From a checkpoint of a small class-conditioned image flow-matching model.
Model: 6M parameters, 32-pixel images, norm layernorm, patch size [4, 4], layers 6.
Training: 14000 steps, batches of 256.
Data: trained on drawn small creatures on textured ground, 50862 training examples, 70.5 epochs.
Rows from block 2 of a small class-conditioned image flow-matching model, named by matrix and row number. Rows with one number belong to one neuron. Each number is 50 + 12 x the weight over its row's rms, rounded and kept within 0 to 99. All counts start at 0.
After each neuron's rows are labels from the 100 images, of 14848 (inputs lightly noised), where the neuron reaches its highest value: "top examples" is what is common among them. Only what is clearly more common there than usual is listed. The data: drawn small creatures on textured ground. In brackets: how many of the 100.
# fc1: MLP up (model.blocks.2.mlp.fc1.weight, 1024x256), inputs 86-171
# fc2: MLP down (model.blocks.2.mlp.fc2.weight, 256x1024, transposed), outputs 86-171

fc1.75:54 42 45 52 53 33 37 45 34 75 47 35 28 57 45 64 48 65 56 59 72 54 66 59 42 36 59 35 55 53 45 15 59 45 44 59 48 71 47 71 60 62 45 27 48 47 65 54 30 58 29 62 58 37 54 52 71 33 51 59 51 38 56 59 40 52 41 52 55 32 26 36 58 68 57 32 58 56 28 53 58 39 41 66 50 46
fc2.75:56 52 68 59 58 44 57 32 46 61 50 51 50 39 52 42 48 41 41 57 58 55 48 67 40 29 42 55 28 38 62 61 56 44 52 51 49 54 46 32 53 49 50 50 33 39 50 64 25 67 53 43 69 52 50 39 79 58 81 31 45 32 59 38 17 73 65 56 45 46 47 66 56 48 73 51 52 42 32 53 55 41 53 43 57 51
top examples: dragonfly (94)

fc1.574:65 61 40 63 72 53 56 54 08 54 58 58 50 52 49 50 47 56 18 33 58 48 55 27 47 54 53 49 68 33 52 51 48 47 43 61 53 65 17 44 99 21 36 54 43 49 56 55 37 40 59 47 31 46 51 48 43 37 49 46 53 49 81 49 49 48 33 47 52 42 83 58 52 48 45 47 23 73 42 63 36 46 35 57 82 32
fc2.574:61 60 53 61 56 56 52 54 67 40 48 41 57 49 73 43 51 45 44 48 44 48 37 50 58 55 65 53 48 42 50 56 70 62 59 45 30 41 41 48 80 74 46 58 49 59 46 45 43 49 26 58 49 46 37 51 61 50 52 47 45 57 61 46 39 50 69 49 47 35 50 80 39 46 56 53 41 45 61 69 49 41 34 75 52 69
top examples: blue (96)

fc1.345:41 41 51 44 46 27 47 47 48 51 29 63 70 57 56 44 47 36 35 60 65 26 42 45 49 45 55 18 51 47 41 35 56 50 75 46 45 49 46 22 56 66 56 80 46 55 60 50 52 36 37 59 51 48 37 51 67 49 45 44 30 48 48 62 46 51 47 46 58 61 59 54 53 74 39 58 60 40 84 46 74 32 50 60 47 53
fc2.345:49 43 50 55 47 66 50 43 50 40 55 42 51 44 41 51 39 50 47 47 81 24 35 46 46 54 63 68 51 63 52 45 43 63 17 55 54 52 48 52 49 45 47 21 41 31 46 50 72 45 45 44 50 44 57 58 77 60 41 38 59 44 50 82 25 80 60 58 48 57 56 38 49 37 26 47 47 49 58 44 51 51 58 47 47 47
top examples: small (73); crab (64)

fc1.714:14 35 43 51 53 60 41 14 58 50 43 34 49 55 34 50 33 39 45 50 32 52 34 50 54 50 49 47 49 42 55 53 45 26 50 65 34 23 46 46 52 65 36 57 65 54 50 49 69 41 62 55 56 62 48 50 39 43 62 52 59 46 46 51 49 61 59 30 32 37 60 43 57 65 57 61 49 62 53 64 61 64 56 53 48 33
fc2.714:78 51 47 49 42 42 45 68 49 48 35 78 53 62 78 55 65 48 52 44 49 33 44 49 26 48 42 40 53 47 63 42 46 71 45 40 33 50 54 47 47 61 58 39 56 52 52 71 49 64 67 36 52 54 63 54 61 44 48 41 60 49 64 46 55 46 38 83 51 50 26 52 37 33 45 56 60 39 47 52 49 64 56 47 49 60
top examples: crab (33); yellow (29); spider (25)

fc1.44:47 55 44 40 53 65 41 57 38 46 41 65 54 45 51 69 62 53 51 52 81 70 49 41 48 42 69 40 55 54 40 45 45 42 46 44 35 50 47 61 59 72 42 43 45 44 54 45 22 49 59 47 50 72 45 48 58 55 54 56 43 36 49 52 49 47 57 44 48 33 36 68 32 59 33 72 56 67 65 63 54 50 58 40 53 50
fc2.44:38 51 64 70 51 39 52 34 60 55 43 74 42 59 44 22 58 67 41 41 67 51 54 55 40 67 53 52 51 56 48 41 36 53 49 52 60 41 49 41 47 54 52 25 65 62 46 48 68 54 51 51 53 58 70 49 48 52 57 39 69 77 36 56 61 52 56 43 62 50 40 31 47 57 51 50 41 47 32 18 47 37 56 63 52 53
top examples: large (65); dragonfly (31); beetle (26)

fc1.229:42 70 48 41 38 49 67 48 36 67 59 57 34 46 57 57 50 50 32 62 37 49 55 56 35 41 48 42 97 42 48 41 42 37 55 58 51 52 47 52 62 50 62 46 44 58 65 55 69 53 29 46 66 50 23 59 51 18 62 60 43 57 62 31 51 58 56 57 73 31 70 62 70 30 44 74 41 54 54 21 72 48 67 48 56 53
fc2.229:48 44 50 43 43 52 37 58 55 35 51 40 59 56 59 47 54 47 24 50 52 60 57 37 60 61 39 51 73 59 40 23 23 78 51 45 57 44 48 46 40 50 46 48 47 41 81 41 33 49 39 45 49 47 74 30 44 73 38 55 52 47 36 42 54 64 56 61 57 51 47 46 56 56 54 55 55 51 59 63 66 48 49 56 43 46
top examples: blue (79); snake (32); dragonfly (29)

fc1.313:57 38 35 27 81 51 43 50 60 49 51 48 52 54 37 45 38 63 74 60 57 54 62 43 63 56 62 47 50 60 44 37 49 92 49 58 42 66 83 50 79 59 42 39 49 45 47 70 51 50 72 58 27 54 58 25 58 48 55 59 48 70 11 46 41 61 43 52 48 42 59 52 44 50 50 43 45 64 50 51 51 36 61 49 14 51
fc2.313:35 61 58 55 30 54 46 51 32 33 58 68 59 58 65 60 50 47 84 35 19 45 45 59 37 49 59 44 34 53 44 79 60 32 50 53 41 61 29 51 80 43 59 54 53 70 46 55 49 49 95 61 64 51 78 64 62 43 44 43 52 35 74 63 46 50 42 67 48 46 52 61 67 52 43 58 56 39 60 53 53 55 30 51 57 55
top examples: blue (65); purple (35)

fc1.577:55 60 41 48 46 39 48 56 45 61 62 45 23 38 47 65 47 58 61 53 78 64 55 43 63 30 69 58 56 54 62 57 53 57 55 47 64 39 44 66 52 64 55 48 41 62 61 57 44 34 59 67 64 60 27 54 50 26 40 35 33 64 37 50 43 61 65 56 28 35 40 60 57 49 20 60 53 54 59 44 36 63 42 33 59 53
fc2.577:52 54 54 51 45 36 52 52 52 49 44 43 44 54 48 42 52 23 57 64 56 55 34 53 43 39 28 45 46 46 30 23 51 46 48 49 39 48 59 51 48 55 42 45 33 46 45 47 62 48 73 48 49 25 37 50 36 21 50 52 51 53 55 79 38 51 43 45 80 60 55 48 46 55 35 46 51 34 67 64 96 56 51 47 41 67
top examples: crab (28); snake (25)

fc1.716:52 44 42 46 51 35 42 53 46 64 34 30 11 45 62 41 53 51 43 52 27 66 64 55 46 50 72 44 58 49 53 40 51 50 44 48 63 34 44 74 55 51 29 56 55 61 33 48 47 38 47 72 56 30 47 45 47 47 50 38 75 43 52 48 56 54 35 64 48 58 54 45 53 25 37 48 44 57 47 51 55 51 44 65 44 54
fc2.716:55 54 21 57 46 42 44 65 54 83 70 48 14 58 50 44 37 46 49 51 19 47 42 68 40 55 46 63 52 51 63 83 58 46 46 37 58 52 45 32 47 42 66 56 54 54 52 47 43 46 45 28 53 82 46 44 37 46 52 50 48 67 51 59 64 74 59 36 62 59 59 42 47 65 51 54 37 54 32 48 56 50 48 45 51 61
top examples: crab (33); beetle (25)

fc1.584:36 58 54 60 47 43 63 74 44 66 51 41 24 44 52 58 59 33 56 66 38 53 73 43 56 58 52 48 54 67 48 67 57 42 33 36 56 61 41 43 55 52 68 72 50 79 50 73 44 34 54 55 48 53 58 59 42 53 53 44 40 53 50 51 62 33 75 39 54 14 68 62 70 48 60 49 56 39 30 50 50 41 47 39 54 67
fc2.584:56 61 37 53 42 49 49 41 69 57 35 64 31 41 58 42 59 48 51 44 71 59 33 35 66 42 73 70 51 59 47 33 58 50 47 44 53 42 46 59 47 49 67 66 30 26 44 51 42 50 54 52 48 71 45 47 51 47 86 42 36 52 50 49 51 66 55 49 56 57 36 26 52 80 48 49 56 55 39 47 31 43 48 36 27 47
top examples: large (54); spider (30)

fc1.94:48 52 63 51 59 65 86 33 37 35 38 40 39 69 34 41 37 35 55 51 37 44 52 39 47 42 32 47 45 50 45 58 52 64 41 34 44 48 52 41 62 45 48 41 60 48 68 53 77 40 52 68 47 55 42 49 69 35 44 41 63 54 61 48 70 35 48 42 39 36 54 65 44 46 51 51 47 48 55 49 71 64 61 59 58 44
fc2.94:48 55 43 52 59 32 57 49 51 50 32 51 55 42 55 40 41 22 53 30 69 68 54 68 55 36 29 52 43 27 29 54 60 44 36 50 58 49 51 24 48 43 42 51 67 53 80 62 41 77 55 48 52 66 59 63 25 50 41 26 50 41 50 57 43 22 65 55 58 37 50 33 42 45 52 40 46 56 63 49 58 47 45 46 51 42
top examples: crab (77); grey (42)

fc1.288:53 52 62 51 57 31 58 37 53 42 45 57 46 50 99 51 51 57 48 41 28 57 39 43 47 56 72 44 45 51 61 50 88 38 57 48 41 38 38 44 22 61 51 70 51 52 43 47 57 53 42 49 57 44 27 72 34 45 55 67 52 53 38 49 57 56 64 53 50 70 38 24 35 57 48 26 48 84 63 44 41 59 38 55 37 65
fc2.288:59 51 68 49 58 32 38 58 52 49 66 53 55 29 76 66 50 52 39 33 48 49 48 76 28 57 27 51 50 59 55 36 19 55 37 31 53 52 46 44 37 32 36 51 45 56 33 58 55 43 30 57 64 43 49 51 34 57 51 38 51 50 44 47 60 49 46 41 49 49 41 29 37 39 49 35 62 74 48 47 54 39 25 58 49 53
top examples: white (37); jellyfish (26)

fc1.559:73 55 47 55 44 48 48 53 47 49 62 50 44 36 50 47 37 52 49 46 49 43 30 50 40 46 71 50 57 53 66 48 42 68 45 53 56 50 53 41 42 54 54 46 63 68 68 38 40 49 58 43 32 47 39 51 51 50 55 38 65 54 42 49 60 39 36 81 45 48 66 61 35 65 49 48 48 76 52 58 40 47 72 44 59 55
fc2.559:28 68 41 33 54 47 43 40 48 58 42 41 42 44 59 37 48 42 53 33 51 55 35 58 57 54 60 68 52 58 47 50 55 49 52 75 44 35 45 56 57 52 49 51 40 59 69 60 41 38 56 50 55 63 33 72 44 56 41 59 37 54 67 48 57 64 44 30 60 61 55 43 89 49 44 32 50 31 48 56 54 46 69 38 59 44
top examples: white (32); snail (28)

fc1.471:43 49 78 48 38 41 32 51 42 53 41 41 62 62 51 63 61 62 49 45 53 33 38 52 23 44 63 62 46 48 38 44 58 53 61 45 54 72 49 60 59 47 48 41 28 57 55 58 61 36 54 36 32 47 58 50 18 22 61 47 61 64 55 52 42 52 48 55 41 47 59 59 62 35 22 32 44 49 40 32 51 60 42 47 63 54
fc2.471:62 53 70 68 48 37 42 50 48 43 42 37 66 56 64 58 50 35 43 49 46 57 41 34 47 51 43 46 34 47 47 50 46 54 49 53 40 53 43 37 45 49 50 47 30 64 51 91 56 22 61 59 48 36 80 50 37 30 54 47 48 55 39 35 46 83 60 64 56 51 49 52 36 55 26 56 55 63 41 41 44 65 33 45 48 56
top examples: blue (30)

fc1.32:44 57 64 56 49 53 52 49 61 77 39 50 57 58 44 29 75 60 43 54 44 37 50 48 50 48 58 43 60 39 51 58 35 72 57 78 52 40 36 50 42 55 49 72 55 50 42 48 42 47 56 67 53 53 54 49 57 36 50 55 56 51 50 55 50 44 60 60 69 50 48 58 34 44 50 44 41 53 47 63 51 26 53 50 52 68
fc2.32:53 49 23 50 53 56 49 31 44 52 72 57 48 46 53 44 33 47 40 38 50 63 44 65 45 46 62 43 68 56 73 49 22 32 54 66 44 41 48 35 37 55 20 42 35 52 75 38 53 52 43 20 62 54 51 33 53 38 49 46 57 48 45 38 54 18 56 27 44 55 44 44 72 38 33 50 53 50 58 47 63 49 49 65 54 64
top examples: dragonfly (78); black (46)

fc1.501:41 46 60 38 58 27 51 52 58 54 52 74 45 77 47 42 49 24 65 37 35 59 50 60 40 47 47 44 36 47 30 48 55 39 56 43 66 49 42 43 47 46 45 14 52 33 47 65 34 51 64 47 65 74 56 51 56 36 47 62 44 56 51 48 52 52 21 30 79 52 45 39 57 44 67 57 57 36 35 48 40 40 50 65 64 56
fc2.501:73 67 42 76 48 39 52 32 57 51 47 76 46 60 54 52 51 85 58 42 54 31 47 50 48 58 50 38 55 35 78 43 31 38 53 48 33 52 43 65 47 49 70 51 45 31 44 50 43 49 66 55 40 29 41 41 56 26 28 45 52 58 41 50 68 51 77 39 34 45 42 62 58 52 71 53 51 52 30 74 84 45 58 38 55 51
top examples: white (33); crab (28)

fc1.641:61 67 46 40 47 48 55 50 62 53 52 42 38 60 53 63 74 40 62 29 16 57 48 47 53 61 61 53 43 34 32 62 44 49 50 52 54 50 60 41 46 52 53 61 33 17 38 68 50 62 54 46 58 44 61 56 49 66 53 31 51 68 50 66 62 53 47 52 50 38 65 52 57 48 56 52 54 59 72 61 56 45 64 56 58 40
fc2.641:46 51 54 51 61 69 42 31 47 56 46 50 55 47 60 69 35 66 48 24 32 59 68 54 59 69 43 60 44 42 51 68 50 55 37 63 59 72 53 49 49 53 51 41 47 25 51 49 26 54 39 59 38 47 74 63 46 39 60 70 54 54 50 58 66 24 90 18 50 53 63 49 58 49 56 54 34 51 57 42 40 50 48 45 54 47
top examples: jellyfish (91)

fc1.614:41 61 54 72 38 69 30 54 42 65 50 61 26 70 29 87 62 63 40 44 44 63 49 48 63 32 48 26 60 58 53 55 49 51 59 50 40 42 34 45 42 50 42 36 55 55 50 61 29 65 64 60 39 41 64 52 52 40 36 55 51 43 48 26 49 29 31 53 58 51 43 42 33 32 35 58 43 40 45 59 56 35 40 26 37 43
fc2.614:46 57 92 55 37 44 57 62 46 37 37 63 42 56 46 42 42 53 64 19 54 54 45 47 50 53 23 49 58 54 46 59 48 49 77 62 61 45 50 63 49 52 57 41 39 66 69 47 42 29 34 29 46 32 56 44 42 50 48 62 38 09 52 47 46 76 40 67 74 63 48 52 44 40 67 52 50 55 64 50 52 52 39 66 57 47
top examples: dragonfly (98); large (66)

fc1.685:47 54 42 59 47 58 52 48 48 58 35 47 18 54 44 55 34 59 46 59 19 53 64 57 79 56 69 48 54 40 57 56 57 59 53 42 40 37 49 48 59 54 53 52 58 51 47 43 71 74 43 42 40 55 57 49 35 65 65 72 51 66 49 30 64 66 41 37 32 42 52 37 46 37 52 56 57 50 29 63 31 34 61 65 54 48
fc2.685:49 47 38 56 50 64 55 45 63 59 52 29 20 47 44 42 55 37 59 53 23 47 56 50 49 62 59 55 47 60 70 62 47 57 36 38 48 44 49 48 51 51 53 56 61 44 37 48 59 24 54 46 50 50 53 56 32 74 63 39 66 46 42 65 46 53 47 65 73 30 48 46 35 48 57 53 31 50 48 39 85 64 74 41 43 51
top examples: blue (44); jellyfish (25)

fc1.0:42 61 20 62 47 61 57 49 48 37 47 57 31 51 47 34 54 99 43 52 47 37 17 64 61 36 33 38 45 57 59 44 39 39 33 45 52 48 52 54 47 50 49 39 33 80 51 50 45 38 46 54 51 63 51 48 33 68 48 63 47 58 43 46 42 65 46 40 37 53 57 51 51 52 57 52 58 43 45 41 68 38 56 54 45 33
fc2.0:51 60 34 54 53 81 38 34 46 38 37 74 60 37 49 34 45 18 61 61 45 51 44 52 43 42 51 46 56 45 33 51 62 42 77 59 53 54 38 54 60 53 48 55 49 79 77 55 55 53 52 41 51 25 51 52 44 65 50 26 34 52 49 48 61 44 36 57 66 51 47 46 48 49 90 50 51 41 49 45 23 48 62 64 48 50
top examples: dragonfly (31)

fc1.22:52 48 78 38 39 63 56 44 62 39 56 47 59 46 52 50 41 44 50 42 64 25 50 34 46 65 49 51 40 53 32 29 35 39 50 41 66 50 59 78 49 64 61 47 02 47 52 41 64 54 51 47 24 44 55 60 33 42 51 57 72 56 56 44 48 53 40 55 44 61 56 65 56 45 37 54 62 29 51 40 71 61 37 48 58 48
fc2.22:57 52 76 52 70 57 51 49 19 39 40 44 61 33 63 57 56 55 51 29 46 68 58 42 51 49 46 57 60 38 62 62 69 38 53 40 38 52 59 27 50 52 33 48 08 46 45 53 49 46 24 45 42 33 51 57 29 50 53 46 43 58 47 50 46 52 59 42 45 44 27 44 49 53 48 52 44 49 56 46 14 26 42 49 51 60
top examples: large (61); plain (38); crab (28); colour: pink (26)

fc1.483:52 40 39 45 56 62 49 53 50 83 78 68 18 37 49 34 35 49 36 41 45 52 52 43 54 44 35 47 79 67 48 65 26 40 61 73 48 53 59 60 41 57 58 48 55 54 60 46 59 41 44 54 28 65 40 68 59 46 56 48 28 61 49 46 49 59 62 64 47 31 50 51 48 68 36 52 45 63 61 68 39 49 61 45 55 38
fc2.483:56 37 37 39 46 54 48 51 61 56 33 69 44 47 45 37 61 55 46 34 45 48 52 54 42 37 72 48 53 66 40 51 60 54 53 09 52 38 50 43 44 41 54 52 51 47 42 49 60 27 36 40 72 40 32 47 68 51 51 41 61 78 39 50 49 78 39 37 57 38 44 35 61 49 43 49 51 38 56 50 59 49 43 51 50 62
top examples: blue (76); large (56); butterfly (25)

fc1.508:41 36 48 39 53 64 49 45 50 45 36 49 53 45 53 37 37 76 39 34 34 51 15 49 69 55 52 49 53 50 47 49 49 72 37 59 71 50 48 46 50 60 58 63 28 32 30 47 73 63 55 51 37 43 31 53 54 13 53 38 74 50 70 43 54 52 51 47 74 44 63 61 50 65 47 47 49 41 69 55 46 50 34 26 54 54
fc2.508:29 66 56 55 64 69 60 53 60 50 61 42 47 59 44 29 48 35 58 35 46 51 26 41 69 58 58 37 50 50 57 53 46 65 63 41 35 80 48 49 46 48 39 39 42 35 54 54 58 57 76 53 32 64 25 61 49 30 50 46 34 57 46 46 60 64 50 56 36 44 43 26 56 43 52 40 53 52 60 37 39 67 58 61 49 25
top examples: white (28)

fc1.737:58 99 61 00 42 58 42 42 41 53 42 46 41 67 52 50 38 49 44 50 48 42 48 45 17 53 42 47 52 43 51 56 69 83 51 42 56 50 50 46 02 22 60 32 50 45 47 50 38 52 40 39 57 47 36 51 52 59 39 38 39 51 57 57 56 53 54 54 58 49 73 54 41 44 57 60 44 66 57 52 47 43 58 54 72 30
fc2.737:54 50 58 68 46 55 52 55 68 57 68 50 31 72 44 53 51 49 48 42 45 51 54 72 63 51 39 56 79 52 53 34 15 67 47 32 49 38 53 44 63 74 47 54 47 45 50 53 45 61 32 54 63 56 20 56 37 63 40 51 57 54 39 39 59 62 58 34 33 56 49 71 52 40 66 46 51 52 58 55 53 44 68 38 38 61
top examples: red (71); crab (28); jellyfish (26)

fc1.580:64 49 53 45 48 60 44 59 56 45 59 50 57 45 52 33 51 52 50 52 36 49 57 55 45 39 66 68 53 61 88 37 57 45 32 46 39 57 57 45 47 58 51 59 02 51 38 57 57 54 58 44 62 34 49 51 36 59 51 49 66 64 60 44 48 47 74 51 42 67 57 47 47 60 64 57 61 50 79 68 42 53 71 36 57 51
fc2.580:49 52 54 54 51 67 48 44 70 50 40 42 48 30 57 46 38 49 61 56 57 56 61 60 65 33 57 47 60 43 22 70 60 38 59 48 59 49 45 61 47 58 53 46 00 61 76 77 47 59 55 59 62 51 54 68 46 60 54 51 49 57 52 64 40 48 55 48 57 50 59 56 57 36 63 35 56 68 69 48 64 61 97 45 50 45
top examples: jellyfish (60); white (38)

fc1.751:60 45 32 48 49 45 50 56 35 35 44 39 36 24 43 50 46 57 44 53 49 56 34 41 52 39 82 45 45 48 51 58 53 60 54 51 34 46 55 47 45 56 47 53 48 56 49 64 58 37 41 56 61 41 62 56 41 37 50 43 52 53 38 50 51 60 46 44 50 57 48 59 64 59 52 45 21 47 37 41 60 40 53 24 46 48
fc2.751:62 27 44 50 50 49 52 46 45 38 58 51 36 48 23 47 62 52 10 40 42 51 28 46 77 33 45 47 44 49 68 38 57 41 56 41 75 41 59 56 57 50 44 48 41 41 43 47 38 41 47 43 49 47 30 46 44 38 29 27 36 40 41 43 51 68 67 44 60 60 43 35 54 40 42 60 52 52 75 59 29 56 49 43 75 50
top examples: crab (32)

fc1.77:50 51 42 62 49 57 43 51 55 48 46 59 33 42 58 44 77 46 44 44 50 70 40 50 45 40 72 42 47 52 40 47 90 46 18 57 68 51 53 42 57 51 64 57 64 45 51 54 39 43 39 33 46 64 47 51 37 57 46 38 11 53 51 61 67 61 69 55 63 33 43 46 51 45 55 57 64 61 43 59 52 41 43 52 46 54
fc2.77:60 54 48 48 46 53 44 50 62 53 50 61 36 40 52 39 37 53 46 36 53 52 41 56 50 44 55 51 49 50 53 49 14 35 72 37 44 49 36 59 42 52 51 48 68 42 60 51 36 42 38 60 48 41 29 66 35 44 35 59 84 48 60 46 68 54 45 63 48 28 51 31 43 64 45 47 52 69 37 58 67 43 40 38 51 40
top examples: small (56)

fc1.485:47 60 53 58 54 40 53 47 50 33 38 50 52 41 45 51 46 34 47 28 58 49 42 54 51 65 55 31 50 47 41 40 50 49 41 51 67 51 50 44 47 46 58 41 35 50 55 54 38 49 44 11 51 55 67 49 53 86 44 76 16 35 49 27 34 46 58 44 40 36 42 52 70 44 65 61 36 47 43 58 58 64 48 58 48 42
fc2.485:58 54 71 34 60 39 47 63 46 47 59 39 57 54 46 50 52 52 47 42 68 51 39 59 46 54 41 70 71 55 48 60 59 49 64 42 47 49 52 62 55 53 57 55 43 53 49 64 46 47 44 79 55 40 66 53 66 84 48 30 69 44 46 81 36 48 26 46 49 56 45 49 50 49 51 55 61 51 56 57 51 76 51 44 49 62
top examples: dragonfly (29)

fc1.426:48 62 37 48 51 49 56 84 50 50 58 52 36 59 61 53 66 50 45 40 61 50 45 55 54 44 60 44 49 56 48 51 49 42 74 77 48 47 47 44 42 63 41 54 62 51 55 77 49 50 79 49 50 43 67 54 54 48 52 56 42 47 66 53 37 51 59 67 58 56 49 38 51 56 37 42 34 59 52 55 58 58 02 49 49 54
fc2.426:56 41 31 52 47 52 53 39 44 64 49 57 45 67 38 47 38 50 40 70 63 33 59 54 60 49 71 47 48 55 60 34 55 45 48 21 44 79 62 64 51 67 54 37 58 65 47 80 63 39 41 41 55 42 41 52 58 36 46 48 61 44 43 47 20 73 55 55 36 55 44 50 24 40 42 42 41 46 53 34 52 53 45 33 48 40
top examples: white (47); plain (44)

fc1.82:41 63 52 73 48 47 63 42 58 36 90 52 49 69 39 42 52 48 60 55 62 28 39 39 51 60 49 43 04 58 36 48 47 58 53 55 61 35 31 53 57 68 49 50 49 48 41 52 41 65 34 32 40 64 59 45 49 61 52 46 45 55 50 23 53 57 56 45 49 70 35 42 53 38 50 59 52 35 46 49 51 43 45 50 55 65
fc2.82:48 56 55 49 53 53 56 67 60 37 20 57 46 66 54 50 53 44 42 61 51 61 49 46 72 44 46 46 58 43 55 67 42 42 47 54 38 56 43 57 67 53 32 46 43 58 53 36 51 90 29 74 39 51 56 47 47 51 50 49 53 59 59 55 52 60 42 55 52 45 41 44 48 62 41 43 53 63 44 56 39 62 43 48 61 18
top examples: blue (46)

fc1.333:45 61 52 66 57 44 51 33 52 49 52 47 33 63 55 60 66 52 47 41 57 72 48 55 60 34 48 50 61 52 57 31 40 80 52 77 49 60 68 45 59 48 50 65 45 27 27 41 41 52 28 65 57 23 40 51 39 48 68 34 61 25 54 62 73 56 49 53 55 37 38 39 57 51 56 53 51 57 37 42 63 38 57 76 51 45
fc2.333:59 51 72 38 58 59 45 52 50 40 51 35 62 53 48 54 70 40 46 31 40 75 60 50 50 30 38 34 55 54 38 50 59 57 70 40 56 52 48 46 53 53 45 49 59 55 63 53 26 41 47 20 52 45 65 44 37 70 74 63 64 37 41 50 51 45 19 38 49 65 36 64 59 47 59 48 50 40 52 60 46 45 52 49 49 45
top examples: dragonfly (88)

fc1.117:43 60 48 48 42 56 50 44 57 47 71 34 70 33 42 49 59 39 53 48 48 64 56 35 49 66 48 35 45 52 51 66 57 53 56 84 46 49 40 24 53 54 64 86 46 44 43 77 23 38 43 49 49 38 51 52 55 46 59 61 48 37 50 72 59 57 72 50 44 51 43 40 58 61 43 60 57 45 37 44 45 47 61 58 60 56
fc2.117:54 56 52 51 53 79 49 44 42 67 36 49 30 60 55 53 50 60 55 51 55 63 60 49 49 67 53 46 62 55 60 44 67 59 65 37 61 53 58 44 47 46 51 40 59 58 33 49 29 78 56 61 45 34 48 51 79 26 67 44 61 63 48 64 53 39 71 44 33 43 45 49 40 59 69 51 44 45 47 60 67 50 46 41 47 56
top examples: crab (55); starfish (37)

fc1.388:47 57 35 49 56 63 85 46 50 61 40 86 58 48 50 78 57 34 51 41 31 55 64 32 37 30 55 58 52 46 68 47 58 69 39 61 29 57 48 53 54 52 54 34 26 70 50 64 67 53 41 51 49 58 36 51 50 54 59 60 66 45 44 87 57 49 58 39 41 34 48 51 52 48 61 47 42 58 56 60 49 51 64 64 72 60
fc2.388:59 42 57 36 51 62 40 34 58 21 59 29 36 45 65 60 55 34 68 45 51 77 56 61 50 62 57 55 54 31 47 45 43 39 88 31 40 60 47 44 51 55 34 34 53 55 30 23 56 61 57 37 58 68 56 49 57 46 43 63 33 40 57 56 51 47 59 62 44 65 56 62 60 59 35 59 50 61 20 66 70 42 49 57 64 49
top examples: large (61); snail (36); pink (31)

fc1.533:47 34 55 16 54 52 50 36 53 57 59 47 34 54 59 62 43 59 44 49 49 50 55 26 99 55 39 46 25 38 39 39 47 72 46 46 48 66 46 40 30 37 39 46 56 54 67 54 56 55 40 42 52 36 47 00 58 50 51 63 46 46 74 51 50 58 51 65 43 48 61 50 59 45 59 32 47 05 50 51 49 46 55 55 29 32
fc2.533:54 49 50 48 47 56 55 51 39 52 72 52 60 54 41 49 59 47 56 26 35 48 49 41 44 45 38 44 81 42 33 62 45 43 49 43 47 63 58 44 30 40 69 51 57 39 49 62 60 41 50 60 49 54 60 38 46 51 61 44 40 45 44 52 45 48 54 99 42 50 50 45 47 48 49 61 41 59 54 60 45 51 57 44 32 56
top examples: red (98); snake (35)

fc1.517:34 33 56 44 76 43 60 73 67 55 38 36 58 37 51 66 47 46 55 54 49 53 35 52 71 53 49 59 47 55 60 52 54 59 52 63 63 37 20 53 56 50 56 46 51 61 64 49 44 56 48 54 46 61 64 55 41 52 55 54 49 54 25 44 57 59 34 38 34 41 15 24 53 33 40 76 60 49 56 70 73 37 44 58 36 44
fc2.517:62 46 35 39 50 51 47 33 61 78 58 30 61 56 40 54 43 41 65 86 52 48 53 45 61 48 39 53 57 36 65 57 69 42 65 54 63 57 45 37 55 52 60 52 54 60 58 65 53 43 70 38 58 55 59 33 46 47 49 39 45 34 52 77 71 37 62 32 27 52 47 45 61 60 44 56 63 57 62 43 63 50 66 39 64 51
top examples: dragonfly (28); orange (25)

fc1.504:48 39 58 40 44 55 57 56 56 49 64 55 51 46 57 50 29 50 49 34 44 49 52 43 47 29 47 56 52 51 53 30 48 52 82 33 41 45 40 34 45 51 50 37 34 44 43 40 50 50 55 63 35 45 54 60 47 42 36 54 51 64 23 28 71 51 80 51 68 46 36 60 48 46 47 62 47 57 50 57 48 54 30 20 32 42
fc2.504:58 80 61 53 47 49 54 50 52 49 35 52 43 53 43 63 49 49 50 40 55 47 52 68 60 39 36 38 85 37 42 66 57 59 21 56 55 48 68 50 46 55 47 63 38 38 53 56 51 19 29 32 52 50 48 51 48 50 42 51 49 57 40 75 66 75 38 50 27 44 48 63 40 45 32 49 64 57 54 52 52 35 32 72 61 66
top examples: crab (26)